Rows from block 6 of the encoder, named by matrix and row number. Rows with one number belong to one neuron. Each number is 500 + 25 x the weight over the matrix's rms, rounded and kept within 0 to 999. All counts start at 0. Numbers have three digits each.
# gate: MLP gate (encoder.blocks.6.mlp.gate.weight, 416x160), inputs 0-159
# fc1: MLP up (encoder.blocks.6.mlp.fc1.weight, 416x160), inputs 0-159
# fc2: MLP down (encoder.blocks.6.mlp.fc2.weight, 160x416, transposed), outputs 0-159
gate.223:512539453476497524462491518531525507487491498478497511558518492493488497476477481542486476487522476497557552504530475485501503527472547489535526500465493499513516532521467500500470488516518541476504516515495459500527519492482482489472497455498460481506497523479482478540479497514504482492510536496496475509513479512522476500542482486493515475471475487474462487502491456517467490493515486462501528535495495535504493481477495500529499476512513499478504515490511520475486497470481477
fc1.223:498478500506530504490524449501516464532498487458505546524482488506514470529485490511493468481500532509572530499508481476509504512506479478518534487505495470522488511520509522497517528497433511499484496494471491504487530472503474522491511486483528502510490488521496501529496511450505486470509484522509539539506495475489505487443476502512487489491500480483473490483552504507457478537513512489522547479524504502465509473518521463470504516527511464524443532536490453485501524495498520
fc2.223:494477498473564536504514496504521502482491529464540552465503525472502527504511502489465469501513506516498520535519505450533446462482499520514510474486516520496489539510483502505498552510489483550516493436509478518520517516541514509517516517555506478515540500521506458525504524530535470488486472457546500515487463516516497496495486517494476510517487465489533511519527519490469525498504505535471463524498473511539493454474510487502501473495537506446523488545504498480444517502510534
gate.224:493550487504481510479511500481479509461501469469539502518540464527514502490495532484545514465529494479486537502476514498519489494537487479524504496459483509513497534498560494504488474512499496503463480527510497553507494518494468471518526483503523514484506530504547499489499504537478502509507477530504503500516554533479459509521524489510470497504516492486547523500484476521524526480533480499521537508496490532516487505499472526482491505479502516513523499543539524480516504504465493
fc1.224:502497515526502461481496476521505517578537503506472474486503523471525501486494462491527496505504482524537455525500512502503527496477489486549546488512474503476547520541444523485506496491492507475533521475487459464510535483490493532529480486498480481514488484507479499476522516474527481487496537424523469523513467493536530461450482499516538490504492477486491446487527528497505493536465521520455473524480509510488503512505539461496517457494522544482440519510490473486497539482502499
fc2.224:505461488441463498514473515477506493505476507482496463521490470504514468510486495506484531488477501486502461483519522486463518487503559500551498555480503476504488500529470448480517544521525475488480505475482493487470478504559488509527502495467515481480462496463519487520509493489474537533497476512497494480485573503487516472463518516486486510460549486482528535513523475476524504513518516508465545506519472476502555517492490515488535467506499492522496522504443502507511503501526481
gate.225:517504505468524480547532501457463495518497531498464492521492516485490516480471519514433523530462491512537519490524486501540513535482517485518519515525500508508531494500504541501464486463517490516462537511527496494517512516507486521504544493463464495476523506509487528514505509515513476504468474518519512454520496513523514499509506503486496488497528483494483459510518491483517479463501464473509493505494507491492485466501514486547508520438524457536503542473497489504500506507462507
fc1.225:490504517507483512501523507505511482482475485552507486494528496519547507509476457487526489509500468488503506494504543495532461496520494498488480532465505536500495508531517483483548497468504534497497446473469498483502507504488503496555438500505525511512491479517521501517492479525531466509515476504513494497503534497470491549524507480514485513475478520532463539487505497527447517479494508546502483492482528481464507501526487514520499479528504532492493478511489513444527469500545481
fc2.225:489444513477520498518492535535521506495492510522503520477509450463483526496482491478469447490490479463496482521472456446479450476492464475493500486478495471518518483494473489475485495529541519506535515501542503487535477512511476486545490499452506489514495507506536446523487505509519486510474551526446485515494444517482548505478513451495477485507507525520538545485512522458495478479504485493517494523458469482531492516514478504509509466458544474478461512507492484477462510489447546
gate.226:494485480487485546515511486482497481474478478470504518505529448451493535500480498529498502471497476525553527498494518519475497480487492505520571480486499483495484501513461541478528508438509514518514524473537496479537523490507499525500466512533462499506497534542482515488469517441503459498511517471529493506511517565511502511484513484536503534504492493485497461514529508510512465537487540492491488541512497497495476482442512477539512499517492491527529537471497503492526469529491486
fc1.226:504502478513483468526494517531478495475527511488486513503494484547459509472494536501472516505483531464508513445457497489482530507508464494511441459524486470475494489462529482508468516496498493522465529490547512460434469511526489466453530543462480486495535504522460488522509458531473507476534468475490505475494488483514511529479487492505514500479500518501560525496484462495471502474498504490494524487515506457523508514469511470433503502494501485461502472487506511508466461476492500
fc2.226:501506488490444526471473529526525523509494507503493461476537530499476499548508527502508482504499514458498527500515548558485491495478547496506523551525472460478482532518527487531496494481458506473462462472448511515517501493495459521473536496554487519483484503469535472486485450520490488476497482547526496498474467469472478507498506475528476512467498492494561514494485499490527498533476511509512475516509496531486501539486504559532527538491527510528516492501496497510501510509524461
gate.227:469488512490496490472537474487498487525537526502487451510535512487486509492485462489529498510520537532508499557541470461476523518513497531513529505487493481524515482518492520524510506474503482490499453513480483485493509541488493464497506492519500539471503509516508498528475550488501533460522507507511520513490489473515504474451524490508500500501471523475489510475476496489497480457514511484469515488493516513475473451487502496541502481523510518457512512488499519491489481488492499
fc1.227:490465470497501514529509545517504524475450491488522521493519503469506541545501497456475517498505490505447483503471518567506496517533524516523521534507465506490492483503530487507482489508484463500520460472485487481468509467488520468511504505491476483479483528474531519492502512502545480507522500470458471511479528484504503489488492546495542539480528512477506465470508407505541502454479485467527523499516498493494513504474504516483498528515557479519490502534501505515522491522491503
fc2.227:519523459456500510503495512523510492476477450520504486528516480488476461518530496531466493496506502493492525529504524483504502504486532502508484548541509504533477494472508521509500526501528529502506494513478510486513534483502490501531514523462464470526434532541477535500506499493493518509501527455484459553477489484494525512476477512453489516481470470484471446499516504510540515536554474488510522509491500498519476513463475524468487499478506491503514546514477483496505492459505528
gate.228:527479519505524535499534498511471498540479521536507466483528487471509501532456497529491496513496524507506480466477492545493500533560558525501504509491487457483523494473498506527501531486500474489513481470527498463510490537514505484511534519511518517492504477478494481532512471509531517494522498475493500497499511538498522541508535512461545499552477493503480498500526481517489462506501504521525511523464497555508519487518472548503478487501507508461506484474507475501490498453480504
fc1.228:469506516506468488474518493436478484550494499520453527516517464482487489459491513470532498505489496499516496479506490446500531473522451492510514492498474532522489503454486530483517486506477498475505473524556519492520529528511516529497468480502464449524496522461530532516521515520476487473514520481531509513496549499490462528505452450492507515529522546503500552511530492475450510516505501523494485483494479484460464531492531524499539504489517466514499488495462489484479504474479477
fc2.228:487454524500512491517509466492550484504531512453509545482545497475473498516527520456517550505532477495530486509487499471495503546487479486503533515501437474516534527486466480488513500505518508497537495482485477512503501467486470476488463486526504538522463491454479520478540511511518503466517503513510486499531520517486506536454477469464520521493547521518495504511491530523475513528511491497453559451535474522492520547461493507535458510477531484472491517478498532473499473502468502
gate.229:459505516520499513468532508495528505505500511532509508541505507517510503504513485435525494510461487529505503518525521525483428467525471517473475510539517495516499507558546473508517493475462492499461467485464533456478488449482505510454489536533508484462517507502553540482475524519506471513520474464480558521512502457460484520516483495480545498461522426504509499458498491492444475458485488492506456505547543488494503505511487508515504491512517479520535466517483513454526516553499485
fc1.229:541475504520476486509484556547467484446492508486462538510504508513512505465501464518479511466488457463495498444485495475535504524492559473512528489452510483521503466461473516485432521504505515518477515513505506455519521471510509518484447508485501508526509525546443468467501534458516497483518525518513500513507473514486504514516496496503468557511525480465513463484539460487492515506524524445500500492446486502508501522523514493519458500510478476522492600555492504453488512486494492
fc2.229:503516494493505497487494540503487521440462498516545489499493500496465512530571491512498500529515470528475465481498542540538492527526492484500515489506488458479497481473540515524575499512522484501458478527510501469490510487501530466455550499534512468494540488515473533514495493510518506491503533502493469445461495451500527494479499475493488511507505495515514505552517516535478528561519519473480488471469514478504500486500520487464474480474536497522500578538494535518489542515455481
gate.230:512507481492540519472494490548513488538507500521493517507485523501484536487495531517529485511494484533494480469484485515473476481521551494538532478479503453530470523520532550501509531518500479528445509490517521525479526464527475478450547494497503480511491483537514480509498513520494488495511466518467519483515492529514504507488473479490484480509508485489503486477512492493541517489463508529496536490500521503475535509474489499474517513469503553512496492539499500523497521485501462
fc1.230:474467515484499454535531495473489510505499487516455481442522503524540518522489528504483475512503507512465515534507479515519492506496531561493507473509492466486493479538470494502477472451522504550495474474530486500534469522454481529477488509488476513528494455532458467505482471481487542543497501494495498499478516506506556509455471552526536477514464508555541481529445515502484538496501478514494542499493496510535480484483512517487537510506473499509494505495517439539510534509470499
fc2.230:509466495452510496511486486480506462487489468516529486528486522497485459479536520542504505456502484494536493455512524534525521473507476487499518491493480509516485491511531493493519479519480514542508479532519496464520529500504478522512483506455489526558480414541483495481513482468518500536503524531567511527508506433488491488523522460513471507511494495495449491454496503560531488480512480498514500545523523516525466500528454499529513492446485470518430493517518485522498488502496488
gate.231:496505513502489477511537466471504496510496549504528486447537486530495514441512463506457549493495512500518493525502541497481502512487513485488474478466522493521520449520497512510508504491492469513504499543468514525513490515519486461487503501491476496507505517474496505458524473507500483502511460488495513488488482517521475524466498529538454488496523471486530521474497511512471512468508514509472498525480531490517510533514510504500507472517447521503533495505519546488525499508480509
fc1.231:476515506495499504448519483507496476511515491511476508521499491511513475480479496515498470480473483520493514472504518482515467525524507471480511487489521535522504463505486475504529539501508558477475506522553508510505509499465497490482542471496482549492483478502481500467513464482477546498542477495494512521510524528473520509486510516467472495501533462487503506515458514491532424509458498509482496489463490495528483500510492504530477466514513537488511535547538490467470487525499510
fc2.231:470504543475491457496459536545490536528469471462517498487506524492498530484484534466504468520489514508526529490539494506508521495559524477468471509440480500503491441461510490488487517500528503504504504536465525492500527502491501476523486488501519539540490543508531488521517484543521478494488444519496538478501526474501470518494499532490492511489479473507480484439462496523501483470503492516507464492496527478522469511540463461474502515484483480480518457480519492486502489504534520
gate.232:458488511499528502529500453488454491498483483491509468518501488494492505495493513503483512458501488517497482500501509527521482481515470482456523482485473512505484517463480516525512472507517515492522542505496497538492514514502487500509506528487466485516499512534488516499514478498509502510514481527499473508496525473518542475496467510493523476507520510513496500496494521491512490503498478500501557494466473501516526494491474493495483527501481492504481442468487491522505510516467513
fc1.232:470480524478517520523457539448522500465472491536488489483530517518525535527499489510499526542534485495554529503488476503491485498465503497481511524500491473477508512502488465463488507507517529517507539493519458479488498505483549483496486505509481531492528511481499511489521494510484497489488506489480496506528488503485510493508524466491558469482470508485492472552455492517482472531521503483472472512499494512512505499486474513498472450491531525522529560487493535497458491506502474
fc2.232:495477484488520487535501546476447516499505498503512513510527506458481503524501476490480510545499456494502487524514517476467497494488503516497518518485518473519510486480526535513459521513442496488518511510475470533519476548467505484519526484506495529453518495532510479463545480535521523473515489482510436504503471534537514521505554447488514487487485440482510482520497487497520485521478519519555508494487506471480484515552531475449494500508504491536477486513473476493479494483495498
gate.233:510455482555502510473469513468529489512503488490464538512485496533537485508522467492488470507445525467509510497467483467501460541531461477526468492470518519492519493492515450467506466497508505467514495515497490489523536505503513446513525490554529518538485539508544537445476484484529483514519490511508493512504495508499504523516476496467477509491480539465517488507509531480505482457538531483494493489491518530489500471506553508541534492537459540498504478508498492524538499485502518
fc1.233:475505528523502531582521476518525541546554515527493510456509523472526507483522478531483489523494530474490492476533497482496484502482502500468520473489533544517481493481518525495528497498516470504506536478518531481502519479534512481499476471514514481467500502471509507480515450511502496488473478489490476462505501552468536532466532509496499485480523483496520529508515528471525521487547493496519535485542513496460473464471463490512511599482457513495498524478500472502512492493501536
fc2.233:549497510513487487543515562548509518504482504510498502473514478547467549499434508511535486520511526470510524536457470497460481489483495484509484526529455496525518467497497460494456538525501501500546518509514491499472577493488521484480524511516501476513514508477494485511506467502507482500493489542510500481520469511513476531544493501482525493479495551481544510507512514517496502466494526468489494514474495466492505554515480480517491531504527465490496465525492495506516491502488454
gate.234:507521525480510532473488503509517494462493532501543494381504512525477500485521543534514487466464494489465541557472491554535510484516524532450502497511454461516492522482507515488464535516493500452511522495506524417535464514452529525472507491496534537514500562537497511496506532516487487528482548524473493513510515494473500515536483465559508483469415510509490504509484533556506503530506510526534535545476499521530477465492477471528519466475523450544500461484518459502491518493483526
fc1.234:501491527490499476518497463456485460476464479546457525567533536469529532509497485505470496490507507484497492493502505532507492495502496529532473514491526473495505467520518498496473513482519498464494500529480520509499486531504493539497465532576500464563533483524501526455517433477495586494532490514502491413499501502487538549505511536485569537443534536473572532473517502466510512496463530481483508486478525490477515521563498536520427546541488490493475541510466521446558507503542485
fc2.234:501506556461464541522524498486522501493500474516566523489535484482477500533497500520485521512479543457490475473520481461485501484485508540491479453453504499521492495525524529518485535466535485511477562471540526539510489484499509482486472531542509510478502544500509487462437515472517527495510498579447474490453486518495547515512496443533525507494472555483510456487484483441521491493465523490511493493531458501512517506482491495569505447507515460477545501486526490495493547512411476
gate.235:494545574495512502463485531451536528460479511542509472508509485496532482522512522486515467501453471485502502491517492571517501494504460475541469503464506532478476483519480491527506503506501509513504516502504513535478476466491503511467559507539529525514497492532498485473525460545506535487465519506508521506512501513490484523503526520463476531468501531504496481492485510517514510509506490546539458510448512491533533500496513505485517496506502471518526486474534494479491511509502495
fc1.235:489495495522501477493468528478509524523495484481501534524482509488497511492482491488513488523489453515493539508492484512514504466515513496519490506481513517473498516467479494474491492515528505511497522509536504549492463486494485503500551501525492479487466506502443534509501508530501500478499498535481482538507467477507522486524505468470487514499540470493473486498519508466472507477506453516522511465491491492532526548517499484486535493495502475496531487531523470445482497486531493
fc2.235:530482472522477486456507498496524535534470478507497470492487481529430506470473516490507536478532514520521508523533494523541471493504476478452541525545465519503529508526558543515522490519477469470449462484518512497511533528515540491471473501475490453477529524476510472481508503539483520492508491531524517507541512520465503519536498512475524489529484514497519536505466491538475522524506500485493521510519453474467508508502516490509482508505497507493502532561481506482504538517515527
gate.236:486530494472466504505505528514524512470493529516554518490439488502479478480519510480521574482458514475550489496531495524466510498482480460521476526503506471512530570500560434517490539466525501507473465497454497532503495506509528494529510502505523474498527514444496501510522466470491471521514508491495530533520506493511499545508561468509471518509474529502512460516529515507484498518460523493503493531514480498463504473520552494507502517480491524493502568482470519486526523493503542
fc1.236:530509505496531503527497500523526495506531550510508496491482496512487483460500490474487530538497480468548521580487478562502518476507506513554512468487459490496560514488492446509452519446527497497499481535529476499473485502506527507504514499504486487427505537426513520523477490516491458522511504506494540512517459488478522515556513454496507519511442544494497510486507503491462505529445481446498492523508528535473512513502468511504484479497483469491463553479516503482536473524458523
fc2.236:499488537555525480508529519534518459464489521506504452500486468519563509488524549502455504486425517515520517436510466487499541531467478549503521534498482525545566545561536512488512501464523507450526496489511496506547528479514538514508502514524506502526471495478458497527472498451460537494499530480509534477479550537525540482490485482522500513498544457539566477480494497490463490531549520496514542538516462499502506481528487549521510457503491508500488494525486516511489503545521510
gate.237:531502461474450488515521506511459521496534529516474495488526481504516474493478516454476521569515509473494452510478515509530508504507473518481529477511487482505516521528542506525506530463504521502481528491489482540489461497487523517460468473514501497475509560506498448497516531524506507565481567502528520483532502507518498514450490462478494519561467523529515458477483513541497476518511486468501495523491535499486530515491477505513509524494480498484507441525519511481506450488493483
fc1.237:464489505493474475559569494476491509524495485466505499550508487515535488513518514539499490528531514478521515502497497516482476468483468520486430459493521512543464445469477504534471512468504489503506473514480521449526514505502515529499492551486556458508501489489477495484513535511487502478491521485474446489492495515493480507491479506482519501474503497462477544534500519496487512518508544545501483515499471495506463543512513510532505562519519474499483539484498472493531516507484473
fc2.237:468525480431529477490513491494486488513447537463437486499531511547496485486543550479525549533511511476485481488528507535476498493505515494476480488481541456517502473491520480529515475514483499504516482500514497515458506483505467489498477480499537504492512495504439509492502516479476544545497499476527484457523505499470524506515513481505462473486519488459512481495535509491480478493474523493488463515504492470486499496495474495516483560492475549526488490491464486456488503514511490
gate.238:476569498520467505506525511494480509484546487530510522494495473512475474447533491485486490511515499475486517473496474508525521513523503516534493478478548541507502506522517472499511495520524500514495510517517467498490493513505534474504540472465511504475513501495503481515493556517502531498484463506494449469513469522522529511509501527469496496494531465498531518488491518513518514542513509481474499512495494498492453472468485471507517468537500494486510492458507460440489512459467459
fc1.238:501486498476499487473524529553456497489481513514478542469475481470506481506498488450514499503497505511458503525491475526498525496511461480508520525493508492504503474492514522487532504492492525511494547522504481469499512476482520491495519474459490485495509496508480461524520468541536474472474494476494452485533486553542516477493457460496518472537530495492494465511485548487528542507488466468520500498496535527497482521484472466523521452514478431466501507499473519522437516536492491
fc2.238:530515505482499542499491514468534510497505504539470505553487549509520530510504556477512500466474480493490508460508491463512524506502537493475503474496503500479548473538479521523486510521462511538502468510482502492468509516499490487511511514512461491519487505530469494491503530516492519536513528480461509495520444496457481462522498492526500463516472512483516478454507523453487461532482517496499526494448507475489495521504481502535525466494489555506492518473520507530518468492492520
gate.239:499491485520483522466476523499522516547537485502502514504503532509504536451485456471500522496489514495518541466498559490499466494486520503516494525503514505519485505574538499481503502542505473524528495583485463497466512473531555507534465492474488494528500525527468528457496501528500550500464510530545529498506528522510559476472536467526550514495499479450529477507527518570503504518545488509508467488472531506538497487537594514501514510511507486462466571537519502528507541543492516
fc1.239:490509507507523474549547455568440508545524484514467477499474488535447459457552481495502492538499523509537503534498481485500467544463455492473550486553537509478531522510519479509490530485512485522503442537505468507498495438513515489538550508479459505493500505491441537468484515579493499484518542523564495511471494496510538482432463491523554488498469500464492447465510520554513478521536476493509480507495500517501477478497534482507519491478489480469506508496522463525495572529534534
fc2.239:463451473470497446498493493468503491494462441521513529511483465420493489524519531484501501481516502485506526512501431508512443506529531479508449512543537516489506462490480462515503564471526519505463488484438487524498503471494548499540506523535509492510504509477481497487500525547491508487497459485457490464519530490496513542473474495533503540514540508500517502512525521583518483534496501498514497530558470446502536522501485513502506509468532481458513523526485506502481547519509487
gate.240:475520485486493480470490467489508478454501488511426464482488484495546448484570508552512478494469486532478470521488512514557544470505473472492499494477503513520524539486471491437497491512500515485502524544485520476496509493427479517475512530508511486484492519547463519494469530508523517535540497534512529461522480482527528504455515535531520492511509521510464491550498504486476458517476507514464526467515520528508516522490464494481481521504495471525526513460494546493489487484470450
fc1.240:540478481503516503509500493462495521457474504550462524491481515529496491512504503502534460528535513484492483519518542520474495504451526458532506489477534513471470487472506506492478469504506501535448502488533478498540486497507508468558503440479486495494528459469511495531528477529535519508464501503504512470494523510495467504524484469472488484480489483465482480520504539496496492522490476490497508508593463529464484450524459485501462503507489491485461575531522518494464553516493492
fc2.240:473510498549444503492447482481550461449543507517498476527507528520476527495471510525513547532468481495492505454548489501540511491515568524455491510513463538507464485542532555478477497461490458516515468456452526494531500532496492495503482556441482534528502526523473492485494519509498498497478492515489484481488540488494463465453511498504494491530493486466526477513448472490488499477461488521543510500508491483466528475518502518512508508531557518525557492536490511507517460480491513
gate.241:522476500492486491571490429462452500487526466487517456498495514496531501474542485482532464512533493529495460544561479507518494505481553532506494485425541501481521527512503488507517527490445460490555505502498466499422509518472519494505483471511462523447477547483477485534495464485490494482473480502533490490535508495498466516524502512513520474529466505481449452463484495519543465465451478482487529510577536505544499526534510503502442488481511413517482508515540471478507463526506471
fc1.241:518516461487534513456519494495526437474504539504493483545469490453530523533493509538497537494479485493520478525464540493493484488510464490491539473540516517544469496496477488539515544506565498491474526561511511475491467507499512510480485475487491515476503468490509506520468504479488473500561525509477501482511521516514523511474538478519502486517486486603495506512486495426573501532520484479474489477491492492513493476529519487510509486505494539505499540526504524518479484493497508
fc2.241:512551486442479522524500514476481496496521519474478513472496481574492487491516503510526511460505496457509527492512464486512484483482499478550507491526469521487493452494548515469511489515546499527515510540504494466491501514485479475518533437487552522520504507478523498486486526496495479519521483542476488552555476502489475496460523501492525499480493499479535492511473507461527504519507517475516516493542540533505527513511503530537491539453486541487485479550506500503468523506487507
gate.242:499506496506497523453472507461489488491488487522511489482506547458529507545557461519499486475482521486446526514498493547527517507542496536499469508486511507549478475508483526552540533548544491506500497496498482481516529484489471525517488490528498462477508498525540472550541482443509500521486482471532479515471490508524505513499467529492509482458501502472576470491517512480569483496519486525530543508536503526507509495497505531545483495462490518502496554500479519480464498525487493
fc1.242:466488459494510498544533527511495477494480485488477490515457488511564497450495544484472486550528525505498492480471512444468498468417503517494507510475508529524505540454476467508513480469500498506517479493503513480496478502502487463504556544552508485480483529507487508500488468521493526477489472502493526507534549517533497532508511501442518531482504512524465503492495475472500513476473480475481489487477551528527501510487492501534527492483454508539505521545509509514519495465504466
fc2.242:554516452491511463513491523482519497511522526520543459521461492465496484564466509538483492501527497439499499486504492477542531511475541480488502512509519500512454512499556480524490519491475493506554512523508489535551499505526507508517508489471505447509517542497469529514521431531505513475519507495504500525491455469490458513504516511565537518496468523550541501493503499493489493506512546504492539544438493490523502507505532507446497463482502471504472494501499520568489552475494461
gate.243:504512482521453524572479502442550446455471484487501496519520510558488462550495517542531519481499513460455527514491505509505545462519532532476542485429481526496508534505506494537537470481465511535473488455524505572494501582519518492475465503529562508513521473534561483512484522476494450525465517555496505479477511495528468448484540475497478518516518534538516507481478486526518512468505546473510488484501520486446520470483412523482520494503531563525532441493498493498502482498503485
fc1.243:494520517476464502520526509508516508506485503497488468504523514511479512564505494573525490497461557544540513488545528524510511503466497504478478514489506523447483472476506516473521547491534509499453488495536508443495504490492527517484518477522473493519535465507461497490530487514520482559490538534522520492470493515533477495518487514469478517522468428459439528513487513541491520454517429537494498471449497534490480535510514495509534548506499503506490523505499512489468502515525483
fc2.243:477468505523469520509500509525501532516461537514537493501499525529471467513522514479485491565470500501525483452477547462493570452536493570502522485472494514474497536464523517503479499505517494512510499492497485458491537518549533487472520510502485510503464491535497505520501486513496460477506543538522526561505476514463509528530477455510487492488446543510545497497468473512478490464505516508520470487468536562504501506479518492501489537513436493511516474444487500481522448533497485
gate.244:473500517507463501515478499528505484456484470497490494513515510551496526494531480521517490522556495516524557488532502468559477500486473526465480521476512517487514491474557519486528493488451495503482514481501538511502516532543503515515534485512488539563509484461522526471525546503494546496488482520512493511472516535504472494512519487510501491512479504412488439487482497610521488485516487454506503470504519484507503492546499513476533507480473503508492529504495521507503474528491483
fc1.244:555496472477486474474494454468492517518476500525459505443471519521503469529480529484484515499520487537533487561447518491516549505504516507488464510584482450453511456564476527459495479502480514523509515557529506496578497472484504456508530519533482476442485467493488478528480508486506469501467526480476435502544419489524478514527489588483440512472488526493514526470506452504467497565530492475508515534519495537488491474490565512515501402516514494518506526487473479359503549421487453
fc2.244:535463502484523475485546502490517537519449501496456467463515495531481522456528497474477500469508496490521506496511479488469570518509465495498514487528521451497517486529501511481528510507502482508480517524507552485522528500501456472505500501441519495467512554470536499505525507493488532510503465511490466503510510512446514504553534526487516490497449475505498515504472511465498539512454479536547482497466508499525511530522487498541492484483527505530470484555515467520486529519515548
gate.245:504548522476495510452502540550501514508507513505502462486595480491503492475471474491463500512531487527500539542563461510499487491482483508473509503465480508540473484460518467504508500495465527456490520462493513496447511511502497466517545491518480508514501528502454520506514491527510556498498472525491505504483448487515464514488471509500533484503516474470483516501468503527497494493500473449515513538520450463500481525529507509461540535520508484504499492481492500484507460496498504
fc1.245:498517550505469508483514538529459489498497455507499513505521508557520485540493496492496478490536489476479542489525534466502507481539452514475540457499449493508502534437511471499506556476493524458505504474537506512485506465501465463516476493487490544505477505481479535474499503471449466470497452491491519490488503546503470495482483527478514520554509481479501497537476467561528480530460507507476532518571460503464479541496519481462494538469478430488488553470489491483509490508514495
fc2.245:490479497459514479549479553524468501488512481514493505510462565498483520509485484542470516502497516487533497482515536543461411533468507504534501533480491489507527469515503513514479448484487518495498555543483533490511495501489479507507542515506508470511488496484477536505493477519492460512511515470488490504482491520511503444463460529478455490468487510502470476483513506483489497469513492537496509508483486480509484484474498507519513521516508485480459505492512483508436473522528454
gate.246:517492499486493498462482473491490458516514494494445525446478489504475509549468561514516521485465507478510507549547533513490527515543482491522461471499484483486500512499530479483498521495529482456511499535523538499530461471519494538532496514512485505504497523494497508518444472497501526478523540511484523546518491498489514510506510526530528483483490519529497487519470520583538498507503508494494513516555498503501499471486487486515516484477532499481458461513509494485507482495467519
fc1.246:514495499473504507478541510456542491540512462492525502507527495503500471496515564530490486471501526498516517530503532522524552495499494493502493469488485484467476504480533544476509530477488517495500489477498502470527522513498468513511479544487496499545514522493483480486465513508478562495474477515515522521478472501476494494514521483492543444486506521563516447532519523524517461511510496519462491526497501486518535501467480505497461531517537533487517475486480503486509460534487506
fc2.246:510517543513469487490532493505529500460473517515472469514491519492508484497492532517513529518516496484531516462468508529510530529447573490477494537487492464483499565536494507498530527488467561536524483499476496442526476548541533535515516486479506478504531530503532510470505482524522451481465485526479519498472508473514459506460466541481468469502555439470489528509500489526533472491535511513485478545477524503492500519533510467518520464463477506470480511566480492503502502479528502
gate.247:541490469492516530497502490519527447489494488562449502474527524541501527479524522496518507515503533473487489489421489449497489528472463502495525543533548467482507498505491516489504496465532458538497474515510499475496515525493512520488491548466514476473517468541540493499519519473461446486416556538475432503540547521472478530452519451526479496534492503541553495490494473498553482531500517465483541513619513492506491498489588526504494456475554515537521491525531550535484517460503464
fc1.247:505493507502461511459506512538483585483550492437527505524489533506465468485465520492518534488490488512507459513490485501553533481475514495498476485507516476482492457540510533473493534498513513519503531478522490504503507487481482505495521458493489504496527563529487484534459453495504525503531499471511538496519465510487514512540529515505492484482478508492470422559523499473500485528487440461517474505467469471496518540521463478484536474487500496505453502502481475493511483507532557
fc2.247:511512494534484522496498528496491444485516533444562521492508499532503496530495490558520493496475480509483507516531483485501511475452518580498496485486466500500512429521493500468486499500514511502522509521494503532503457485546501528519458492478526504530494496569494487446438510459479462476497518504513497548510490550531544546510486491467503485496500529491521467506472486505503491523454491537459508503543502523487516494501484500520498534515523459474522503481481488538460503486524496
gate.248:471528540503475549450484521516481503469504504505468499500501501492489517502506506489487490503505487512509509516475506503476490516494494488497448461496522542531478509514550506475477528494477523480465470516508507522534514466486510543463513557479494521519523502499553512479460515474464474510525470525569510492506510544483478489488490458534519471527496475468501485472530519499503502477535495505522511526557476515482501476533480489495513542463476517474508497477529484439516486492488538
fc1.248:451530435506497507493519453522523526482523480473455468539450478523468485515461530493486532513528497509502484437535482506531473523499547478475515489471502482536502531492506487470492502484511470517466525504507509480513533504527510507541494486466536505474491487521463501480511496482483489526525525537453468490499472493508504524491493531474476538531486524478507475502527530502522498500498503551475502550480490494560493542514525518483498504497544478451494510524522451506561476485537493
fc2.248:483468490511524487506524516536496521507510459492516532489488512487489512482511511524511508506452465525520514508481487487501503503490517456507488504527498488502519480463505488503484441472503463548529495506489529461525492478510504520509502507446446479507540576538489520462475493515525537524472485536521488501477515521543545519490495527485548536499495518527548478495493538541465507488503482539509502556466490498556481537468459530430471520467513487506529480507525491464501486483521513
gate.249:507515481490498528453509484552478492467497512494490519539483488494501515447535466557473488500497496487482488491556496482511449514473475514504417547441518559497511547497503495483521469487569511497514544485547533502534530438523529518513457509477512487495495477502571561504494562471519557500542486556508435462476529487522552552452532467508525515454525514532513515519497481551497509538541576501498497469552492529439516521492518525500511440539531460505495498550485534502475549472461531
fc1.249:464536477451505487508521522480465481416524429508479511506497538523483512510525525532405521525473512488497523517497493446480501508543476503444486514427527530537495511511492455479491498505441455463448508523515537460527521457529493509447459485439550507461511480452532497504488537488472504460480503563512495460456551546470505501476516499482478466533561452534555562492501471533470473541524500422453486488529478518443495530481519502516470490492501507459510536535503542515494522479496478
fc2.249:494485498499488499501499503528513513520496478488480517514519524480495512479485490511566486493532494471518470462508493511475467538522518471502489503484483579496516505462507525496505533493445494464498498502536515534506505479480503520551478489512503504511522491525467494531495466533500567528513521525490503446522500493538523490503496477528529543535522517481548494516576504503510527549539489449484513465463483500487504470527507469506489510527511481511513485529495506468530537479522450
gate.250:507530483513475472525525539526497488469497504538486516486484532477494523511506485535537511481495503500481497454491466510504526503513568501495525502524486480501490515482471507519477484536520465473494519494477503502540517454500509539481489492518490478427504511534520461485537514483476483520482525491512486494517494493496483515486522510486491471490508494501508485503507497490530518562485491451527467469561507515526494507517439494499497477480517515508516553478502494495502493484540506
fc1.250:493503542477531528474494476481544505518488516469535470508512460513541459498496498523473521496544481497544520511524545520518444481520453478475459483480536481512514498473503519480521531499465542498471470502506469458500484532482484492491478482485499514538494506485479566483461474541491488487534492512516492490491510507489525464514494502503526528510512502503506534507489488503480469472522502571504516548448498499487483478475497502522500504537494507471499469514497503483508490499481442
fc2.250:496501498498516478450509531542523490494513497484514489485507514489513551480548438495477526488532492487500501516465507504511474490506461514480502464486480478514498501495531490519506517480493498447547524494520549452487512503515488523477541518499484515480534505485454483504493459527506525517480494494507481510513510474494506521503509489497518501525500489517502495537524509519481451493442532481502496528471495481487475503483481513479501536504517492471502469502509459489539548501438534